A small image VAE, trained from scratch: encoder widths [48, 96, 192].
Rows from block 3 of the encoder of a small image VAE, named by matrix and row number. Rows with one number belong to one neuron. Each number is 200 + 30 x the weight over its row's rms, rounded and kept within 0 to 999. All counts start at 0.
After each neuron's rows are labels from the 100 images, of 14848, where the neuron reaches its largest size: "responds to" is what is common among them; "colour at peak" is the nearest of a few named colours to the mean colour under the peak. Only what is clearly more common there than usual is listed. The data: views of escape-time and Newton fractals.
# gate: MLP gate (encoder.blocks.3.mlp.gate.weight, 288x96), inputs 0-95
# fc1: MLP up (encoder.blocks.3.mlp.fc1.weight, 288x96), inputs 0-95
# fc2: MLP down (encoder.blocks.3.mlp.fc2.weight, 96x288, transposed), outputs 0-95

gate.51,216,170,191,187,227,195,161,192,241,205,207,208,242,227,243,201,246,179,193,206,170,248,163,170,199,169,203,237,184,297,189,174,153,186,206,180,175,179,190,246,193,179,225,247,208,242,218,146,199,193,124,240,210,165,211,188,209,204,225,165,257,169,171,128,160,209,180,165,208,153,199,231,213,166,213,212,176,177,181,208,253,248,225,185,224,212,179,221,193,204,191,214,192,229,198,164
fc1.51,198,210,201,208,198,250,131,187,223,220,161,180,222,204,221,201,249,166,255,222,182,194,146,178,216,178,207,211,197,276,218,188,158,216,198,148,151,198,234,202,218,161,215,247,172,210,208,168,227,177,193,219,206,152,188,212,242,186,258,203,248,206,223,201,183,189,186,156,260,140,203,217,183,237,179,246,164,186,152,169,233,231,212,196,221,230,203,192,199,221,208,226,158,160,170,156
fc2.51,236,133,131,215,208,211,183,224,218,165,178,191,217,229,231,235,268,196,208,217,175,206,129,210,188,173,231,198,198,233,166,192,171,226,216,175,152,243,192,202,177,198,248,176,192,227,176,197,189,177,166,191,209,176,182,249,201,192,278,171,246,196,211,145,207,206,275,130,194,216,174,192,178,215,192,208,151,162,191,215,221,232,201,230,231,209,145,202,189,222,220,181,200,203,185,181
responds to: cool; tricorn
colour at peak: black

gate.48,234,148,168,217,184,147,202,174,191,206,221,179,241,138,234,214,229,205,226,194,214,206,155,165,206,246,249,181,195,247,216,203,187,187,181,171,239,180,202,136,196,158,171,188,218,186,151,156,190,177,234,166,170,172,173,237,212,242,237,268,236,206,216,172,142,174,232,232,185,252,204,218,194,190,219,208,210,153,168,214,194,175,247,210,188,182,174,221,205,179,221,239,227,184,253,227
fc1.48,177,225,263,199,188,170,229,145,173,210,224,204,256,213,244,201,218,219,207,191,174,166,135,230,234,250,212,193,175,177,195,230,165,192,235,209,204,231,162,192,241,200,182,247,240,194,158,225,238,148,223,187,210,176,165,201,158,172,222,208,176,220,187,235,197,207,219,244,130,170,186,191,169,195,226,213,249,224,174,156,213,198,172,164,211,173,188,259,144,184,166,232,202,162,229,193
fc2.48,154,185,216,236,215,197,168,130,220,207,237,180,157,214,211,194,224,240,237,242,177,217,210,157,179,188,181,154,190,253,138,221,197,186,179,151,175,181,199,186,196,190,184,178,175,211,172,221,222,224,227,154,220,234,230,189,219,248,236,226,215,187,252,215,172,239,197,206,182,211,135,166,201,251,138,220,217,140,186,212,247,169,162,192,209,226,217,213,167,251,193,224,170,184,237,205
responds to: vivid; Julia set
colour at peak: purple

gate.202,197,141,129,163,241,200,191,214,186,170,186,178,222,246,207,207,191,227,178,231,175,235,207,232,199,203,180,191,167,220,235,185,169,132,232,156,144,255,180,236,132,222,187,179,200,242,216,204,208,210,143,237,221,231,278,198,228,209,210,164,181,186,199,177,191,248,191,187,231,196,211,226,199,196,213,222,203,231,188,242,206,152,206,172,219,230,244,194,195,154,209,192,239,245,194,236
fc1.202,210,188,251,232,163,201,208,223,173,206,179,197,191,218,223,197,178,162,244,167,184,204,194,173,154,179,197,206,185,218,189,252,212,203,145,199,182,210,206,208,216,188,262,209,251,187,200,241,241,217,177,141,247,232,219,241,159,229,228,181,229,202,196,198,187,169,241,206,242,180,148,202,249,188,224,200,177,201,162,227,172,170,208,164,201,195,127,134,181,231,202,185,140,233,149,256
fc2.202,260,192,181,179,245,179,152,200,147,173,206,201,212,214,193,207,256,203,215,191,172,180,162,181,210,159,223,208,172,187,252,174,177,160,160,210,207,254,146,169,220,202,221,234,185,186,194,233,199,238,179,113,180,240,214,192,181,240,177,251,182,241,191,190,212,192,156,131,218,171,198,224,209,212,226,213,193,191,158,235,178,213,246,175,230,192,174,169,236,231,263,206,170,218,202,217
responds to: grey
colour at peak: grey; pink

gate.113,199,206,162,204,205,214,201,188,242,259,200,250,208,198,171,172,226,249,215,190,223,229,227,189,266,225,230,201,191,145,231,241,197,183,241,214,148,204,175,233,200,211,229,203,172,180,231,170,195,204,209,233,169,187,153,202,240,211,192,123,254,161,141,210,159,196,184,208,221,175,182,182,196,248,217,269,198,210,187,144,179,203,169,174,164,226,227,221,210,231,203,227,167,192,219,139
fc1.113,181,161,192,203,207,161,184,224,219,211,201,165,186,179,124,139,172,202,172,143,267,212,236,220,236,194,208,245,208,247,209,212,218,171,204,191,189,235,229,204,244,205,226,165,235,183,198,221,189,219,174,240,217,206,237,265,178,217,202,256,204,239,182,194,219,129,175,140,159,135,197,216,239,248,180,167,209,225,195,194,204,219,212,254,191,192,215,191,209,201,173,184,232,240,203,206
fc2.113,215,166,154,203,166,208,203,211,199,280,197,211,230,177,147,196,207,258,194,184,211,203,195,196,212,209,233,156,207,188,217,248,191,167,159,193,120,283,241,238,202,163,218,191,217,211,168,202,248,222,204,170,149,203,139,242,205,243,199,195,184,194,182,188,191,255,194,199,203,158,221,178,172,246,193,226,156,235,179,213,206,221,209,210,144,238,223,214,189,234,200,160,206,218,223,231
responds to: cool; pastel
colour at peak: blue

gate.24,149,162,223,196,203,190,214,185,224,161,185,242,253,217,174,177,268,189,192,201,157,196,143,259,234,238,142,207,198,233,178,227,160,227,227,234,209,209,202,239,201,211,150,239,204,188,215,201,209,206,245,230,227,176,165,204,211,171,224,139,190,194,205,180,144,154,186,150,243,215,171,235,172,171,196,135,158,220,233,233,197,183,219,230,194,181,199,183,191,215,224,185,178,207,255,194
fc1.24,215,170,210,208,146,225,195,178,220,192,242,216,242,187,229,223,186,232,124,199,238,174,246,225,197,195,210,127,240,225,212,183,195,188,203,213,190,216,191,205,207,204,199,183,139,209,172,183,175,215,182,222,137,180,222,203,170,269,218,214,264,198,279,214,180,155,166,203,177,191,167,248,210,185,209,175,216,185,207,267,162,169,175,230,187,183,204,161,231,229,177,159,218,222,181,164
fc2.24,233,168,194,189,153,256,197,196,185,183,220,223,204,208,244,230,162,182,198,154,201,205,220,149,198,231,243,167,197,189,152,187,174,192,178,203,179,148,189,204,236,194,225,224,185,174,231,196,175,218,157,203,130,152,223,184,169,288,246,205,252,209,235,165,207,173,209,190,241,213,182,259,170,230,240,198,190,186,190,244,175,181,172,242,206,235,197,156,236,226,156,166,193,204,190,170
responds to: vivid
colour at peak: black

gate.237,199,175,194,253,213,202,163,176,197,221,185,225,165,167,185,216,239,188,210,201,172,147,238,175,167,266,237,207,259,194,174,149,224,183,207,198,198,161,212,213,176,238,272,183,237,193,198,165,201,214,195,198,189,233,195,255,202,152,187,187,187,174,147,193,202,255,147,190,256,225,233,230,170,151,187,225,208,218,194,200,210,146,199,228,159,179,176,244,188,210,180,192,187,250,240,246
fc1.237,172,222,186,183,155,267,209,178,200,222,172,220,211,236,168,191,208,177,141,235,182,170,234,190,196,235,167,235,188,242,157,160,206,191,228,241,247,224,210,212,160,214,189,172,216,191,207,128,256,225,238,191,146,209,183,191,223,186,272,265,252,225,182,179,157,232,162,184,155,171,168,187,155,247,213,179,216,198,215,168,191,200,234,174,190,200,201,192,220,236,187,188,188,217,207,218
fc2.237,171,258,231,251,257,155,214,221,175,182,195,244,186,159,210,201,182,226,158,198,209,157,216,219,222,234,171,187,199,201,178,201,186,228,211,157,184,162,186,222,174,171,178,158,195,189,248,212,201,235,217,244,196,203,177,192,228,231,207,252,240,96,226,151,196,201,187,167,193,201,187,171,207,233,230,185,199,144,241,198,231,190,195,169,194,197,185,279,208,181,212,224,205,136,198,182
responds to: vivid
colour at peak: blue

gate.152,217,214,166,143,177,178,200,189,205,161,171,170,198,208,203,185,180,172,189,237,202,183,233,220,173,287,135,147,199,228,240,261,182,119,207,211,164,214,153,245,169,205,222,242,173,140,158,217,210,212,229,168,239,136,227,204,255,234,170,196,236,210,251,196,192,197,209,205,226,218,154,178,204,222,230,199,194,193,190,183,193,148,183,206,183,205,194,197,187,199,189,179,204,232,207,200
fc1.152,215,167,212,201,181,199,207,266,209,183,200,207,190,196,189,219,175,166,201,160,215,206,178,222,211,230,213,229,175,178,245,180,189,185,134,212,214,235,241,244,260,200,195,184,196,155,228,159,216,214,224,202,187,223,261,129,234,175,147,260,187,198,170,214,176,159,226,172,210,206,206,142,258,220,179,175,214,239,218,156,206,200,208,225,188,235,215,201,204,189,259,165,174,124,229,181
fc2.152,218,201,218,230,178,189,219,269,214,206,204,185,206,212,164,245,156,151,248,164,213,171,172,210,175,231,237,225,201,181,181,183,206,203,175,234,138,252,222,206,149,237,244,169,243,126,244,187,171,215,185,190,186,176,225,221,212,222,155,222,203,239,194,167,183,245,242,178,199,207,244,187,211,222,187,216,199,234,161,233,215,162,185,214,156,277,204,157,199,197,162,243,206,200,205,207
responds to: vivid
colour at peak: yellow; green

gate.172,155,227,156,226,197,214,167,184,203,175,204,214,164,229,230,262,217,201,178,201,199,215,243,224,242,191,219,229,143,192,149,220,223,154,212,187,155,165,166,186,147,186,196,191,183,149,186,192,207,173,174,200,198,189,160,242,195,248,164,221,255,175,258,200,208,223,192,198,230,202,244,196,152,199,209,196,138,256,232,196,157,161,149,210,224,220,214,182,185,195,240,166,215,227,208,258
fc1.172,203,186,272,214,240,222,162,208,187,215,182,148,158,225,184,139,167,143,205,238,148,229,152,182,189,170,237,209,192,211,217,202,139,241,203,230,233,261,216,155,195,203,221,204,223,218,286,199,200,195,150,213,197,175,188,207,176,179,195,187,193,219,200,177,190,184,191,109,194,205,210,181,182,219,220,231,232,179,195,242,233,222,208,204,214,215,153,237,238,212,184,241,177,207,217,213
fc2.172,161,186,235,208,265,207,193,187,176,174,170,210,144,223,208,206,187,174,217,199,188,180,222,218,228,184,271,196,171,200,146,219,145,204,184,174,169,171,173,223,182,182,245,243,231,94,210,210,238,195,170,210,128,126,191,208,197,212,185,142,214,198,197,180,190,206,201,179,228,208,207,208,150,212,214,232,230,242,188,222,233,167,216,198,205,218,187,222,238,211,212,223,220,173,173,250
responds to: pastel; Julia set
colour at peak: grey

gate.87,155,167,228,234,200,160,209,211,227,180,161,244,183,189,152,227,182,197,239,189,204,207,203,200,207,185,185,122,171,204,205,242,230,198,159,136,133,225,172,168,167,270,182,245,215,158,209,223,194,167,212,223,235,213,234,171,249,218,208,154,191,172,221,194,154,191,172,233,186,225,208,225,214,212,227,175,182,182,201,244,169,176,230,141,222,224,201,175,190,251,207,196,244,227,170,172
fc1.87,143,198,240,159,214,170,243,262,217,173,148,261,183,151,188,199,230,197,214,154,191,239,173,185,230,164,210,154,185,223,206,212,232,162,196,170,173,154,223,222,243,164,158,213,230,205,204,212,190,203,136,173,194,207,199,245,209,244,276,156,160,214,216,187,158,171,212,201,237,166,228,181,225,223,197,188,183,192,153,229,182,203,204,200,210,247,184,168,184,231,185,236,195,220,168,201
fc2.87,182,180,274,188,235,165,201,247,243,182,173,184,207,176,195,172,221,208,173,197,183,213,207,185,139,177,158,181,247,209,195,207,245,210,234,178,237,200,248,243,227,196,129,232,237,224,115,204,212,154,191,221,202,251,200,215,224,177,201,181,190,219,199,237,196,193,187,206,271,143,226,132,251,235,225,201,183,197,212,223,196,188,215,192,182,199,203,202,167,197,260,226,207,212,219,200
responds to: vivid; Julia set
colour at peak: black

gate.54,240,209,169,200,230,237,219,196,255,175,173,192,120,177,219,206,201,158,181,182,158,274,210,139,216,214,190,254,179,226,222,218,189,174,196,214,170,238,149,204,169,202,205,208,204,204,163,171,255,235,194,207,153,183,178,155,185,208,218,220,144,162,177,201,189,229,190,197,202,179,222,201,161,223,229,198,191,280,234,226,197,186,167,209,222,272,191,201,170,213,164,179,161,215,194,230
fc1.54,231,168,210,204,171,195,222,274,175,163,223,182,189,189,169,197,206,197,202,140,222,233,221,200,234,171,179,228,180,200,221,193,239,160,157,271,194,205,219,165,188,195,158,157,187,218,179,200,182,170,217,199,132,228,194,166,190,120,191,181,189,206,198,221,206,178,215,245,213,203,168,164,208,234,223,266,162,246,226,223,195,210,201,222,230,222,225,174,229,246,258,205,197,135,227,230
fc2.54,219,215,157,218,226,183,196,172,209,205,173,184,149,140,234,197,166,196,141,203,198,212,213,236,170,176,173,202,199,249,222,196,223,225,245,193,178,242,147,212,147,196,123,250,219,209,148,201,240,212,227,173,176,252,198,173,217,168,189,156,203,172,221,198,189,203,182,266,162,171,220,201,213,257,171,180,193,193,234,200,154,233,177,200,207,240,189,220,221,243,196,176,247,157,191,169
responds to: vivid
colour at peak: grey

gate.284,192,186,195,204,205,221,217,208,167,215,235,293,240,206,264,151,201,160,228,209,202,191,165,225,170,229,153,213,184,243,150,191,168,254,211,220,199,218,187,176,229,184,182,176,195,211,209,234,195,173,159,155,193,227,226,184,197,223,211,202,164,131,212,99,182,194,228,216,244,199,228,224,175,167,215,256,185,192,223,200,197,191,197,210,208,141,169,202,182,151,220,198,219,230,226,194
fc1.284,160,196,200,202,140,231,207,215,176,186,177,223,198,205,183,184,222,213,189,201,204,132,194,250,196,252,167,226,188,260,195,243,176,303,238,178,234,215,198,155,236,199,166,185,162,131,215,183,194,153,131,212,228,169,172,225,183,184,186,191,205,186,214,183,207,180,221,165,191,235,203,188,181,181,168,192,155,198,223,196,233,210,220,244,228,201,205,239,237,175,186,214,143,201,240,229
fc2.284,246,132,190,210,110,207,169,217,203,180,214,173,245,195,175,220,217,230,197,234,243,185,212,188,208,210,173,147,255,179,223,246,237,165,177,162,169,179,180,201,214,199,180,200,175,226,179,112,208,222,214,199,249,201,195,252,253,194,236,230,243,166,179,246,228,253,196,192,161,215,176,218,201,155,167,148,204,205,189,193,223,211,204,209,208,219,205,172,205,225,175,170,180,210,183,170
responds to: vivid; Newton basins of three roots; Newton basins of five roots
colour at peak: blue

gate.129,201,236,204,207,229,187,208,157,291,211,184,223,178,183,191,193,200,226,182,211,211,212,209,217,168,168,200,195,219,230,144,203,195,167,211,208,183,270,191,232,233,216,179,221,250,146,251,247,231,164,144,176,148,182,188,171,208,192,141,207,158,275,152,184,209,195,177,237,234,176,169,245,211,198,162,194,220,221,190,164,181,214,261,156,188,180,177,210,197,192,178,195,189,166,214,211
fc1.129,279,208,109,185,178,224,177,166,175,216,151,170,171,236,255,155,154,222,191,151,200,203,209,140,177,226,147,165,215,201,214,225,186,214,209,193,218,240,187,192,153,218,220,214,230,152,205,186,185,227,169,215,176,228,205,246,206,188,168,224,240,220,173,181,198,181,217,191,212,193,194,151,241,218,176,251,210,221,179,240,201,208,195,199,213,169,216,137,196,239,228,179,156,206,229,181
fc2.129,208,170,196,213,166,203,192,174,207,136,149,227,175,206,183,142,188,234,189,174,199,155,159,166,209,194,203,158,208,195,150,223,194,170,184,194,180,248,177,209,178,235,230,252,269,231,191,167,194,245,196,195,148,170,178,204,219,242,164,221,170,233,199,150,191,210,183,222,195,245,173,186,199,165,231,243,214,213,225,201,201,215,186,143,154,189,221,186,195,240,222,178,214,254,237,275
responds to: vivid; Mandelbrot set
colour at peak: black

gate.275,136,216,245,208,224,240,210,186,208,179,116,188,176,209,254,172,235,203,248,202,171,253,145,211,230,187,242,156,224,154,210,181,192,195,181,185,235,218,200,177,178,255,194,180,178,183,163,214,273,157,179,193,172,177,199,267,198,217,168,277,183,219,173,209,197,177,205,191,206,178,227,213,194,234,205,192,191,223,151,189,195,195,196,146,180,200,204,176,229,182,241,200,165,209,219,226
fc1.275,203,187,208,170,164,194,228,172,180,167,246,184,165,235,175,184,192,207,199,216,176,184,267,258,209,222,226,250,222,195,262,186,193,206,190,206,228,180,242,216,196,171,205,200,263,235,217,221,162,221,153,211,170,176,186,182,211,224,204,213,162,156,231,211,195,244,206,176,171,206,172,252,189,193,226,177,190,155,255,258,195,146,206,199,248,263,155,175,186,188,179,186,217,214,223,128
fc2.275,192,225,223,189,240,169,243,222,184,170,181,185,184,237,214,201,196,199,208,161,173,216,234,205,278,173,187,214,177,188,200,176,158,234,189,248,235,206,246,194,209,184,212,192,177,144,182,248,197,160,174,219,163,167,155,247,215,186,169,231,210,163,225,153,226,206,180,163,200,206,277,215,177,181,215,194,219,212,215,246,242,197,241,128,202,193,247,197,208,208,135,220,143,190,202,234
responds to: pastel; Julia set
colour at peak: grey

gate.250,176,196,190,189,199,158,137,187,221,199,229,207,272,218,201,213,249,195,168,185,212,182,250,203,136,208,156,212,193,159,198,146,178,153,220,222,235,165,160,169,158,205,217,152,240,238,155,156,210,226,221,199,161,207,192,209,208,194,183,288,218,197,226,164,187,240,195,231,189,173,187,234,170,216,215,172,226,225,145,183,244,207,226,190,177,173,184,224,246,201,206,214,157,212,185,218
fc1.250,236,179,201,137,120,221,223,208,247,220,203,197,225,189,184,214,233,166,223,208,219,218,171,233,184,215,188,167,191,216,226,173,196,217,158,254,190,252,198,169,167,212,227,191,220,257,159,216,205,170,238,126,252,172,212,169,216,192,183,208,200,224,152,247,179,168,210,229,134,154,191,210,219,136,219,232,198,237,221,191,213,237,208,197,216,180,238,224,192,151,167,216,204,211,193,168
fc2.250,126,203,244,167,238,191,193,198,196,216,173,215,160,203,206,189,189,162,199,190,220,179,244,200,287,201,271,205,186,195,169,178,161,235,237,189,162,189,173,211,193,196,218,182,208,134,248,232,190,219,184,232,178,170,200,202,203,195,191,227,197,226,209,195,186,142,246,161,173,268,184,189,147,212,191,236,213,168,187,205,232,157,195,162,155,192,195,229,253,172,162,236,167,223,179,219
responds to: pastel; Julia set; cubic Julia set
colour at peak: grey

gate.204,211,189,189,174,200,174,196,198,214,247,196,210,183,173,209,153,134,208,210,240,213,173,172,204,171,276,223,216,167,263,169,213,197,233,250,189,209,253,189,158,156,171,189,173,125,191,210,201,240,206,193,138,198,193,220,249,208,200,218,210,212,198,174,181,196,222,190,189,182,156,215,191,179,196,248,190,134,198,213,184,199,160,199,289,212,216,234,226,191,169,243,179,252,194,194,174
fc1.204,227,189,179,199,174,217,228,219,189,219,205,207,195,170,127,211,221,148,182,175,200,167,197,212,214,188,240,186,247,177,172,240,145,217,222,250,202,195,207,213,199,223,207,186,213,174,203,156,201,170,171,281,193,209,187,257,200,207,241,205,184,192,223,164,182,240,142,175,236,251,170,209,238,167,230,240,249,201,174,220,181,173,183,245,158,204,250,216,191,199,123,185,140,220,204,208
fc2.204,224,164,201,208,194,210,174,217,144,200,177,174,201,212,222,205,181,246,152,181,191,221,232,188,232,183,224,188,209,192,194,210,206,194,192,246,234,193,146,154,214,197,145,243,150,243,199,194,173,185,196,189,261,206,213,132,226,209,187,228,198,196,238,178,208,212,193,226,184,197,227,215,179,210,150,93,225,170,221,237,255,208,231,192,230,153,244,238,195,180,215,186,183,208,239,133
responds to: grey
colour at peak: grey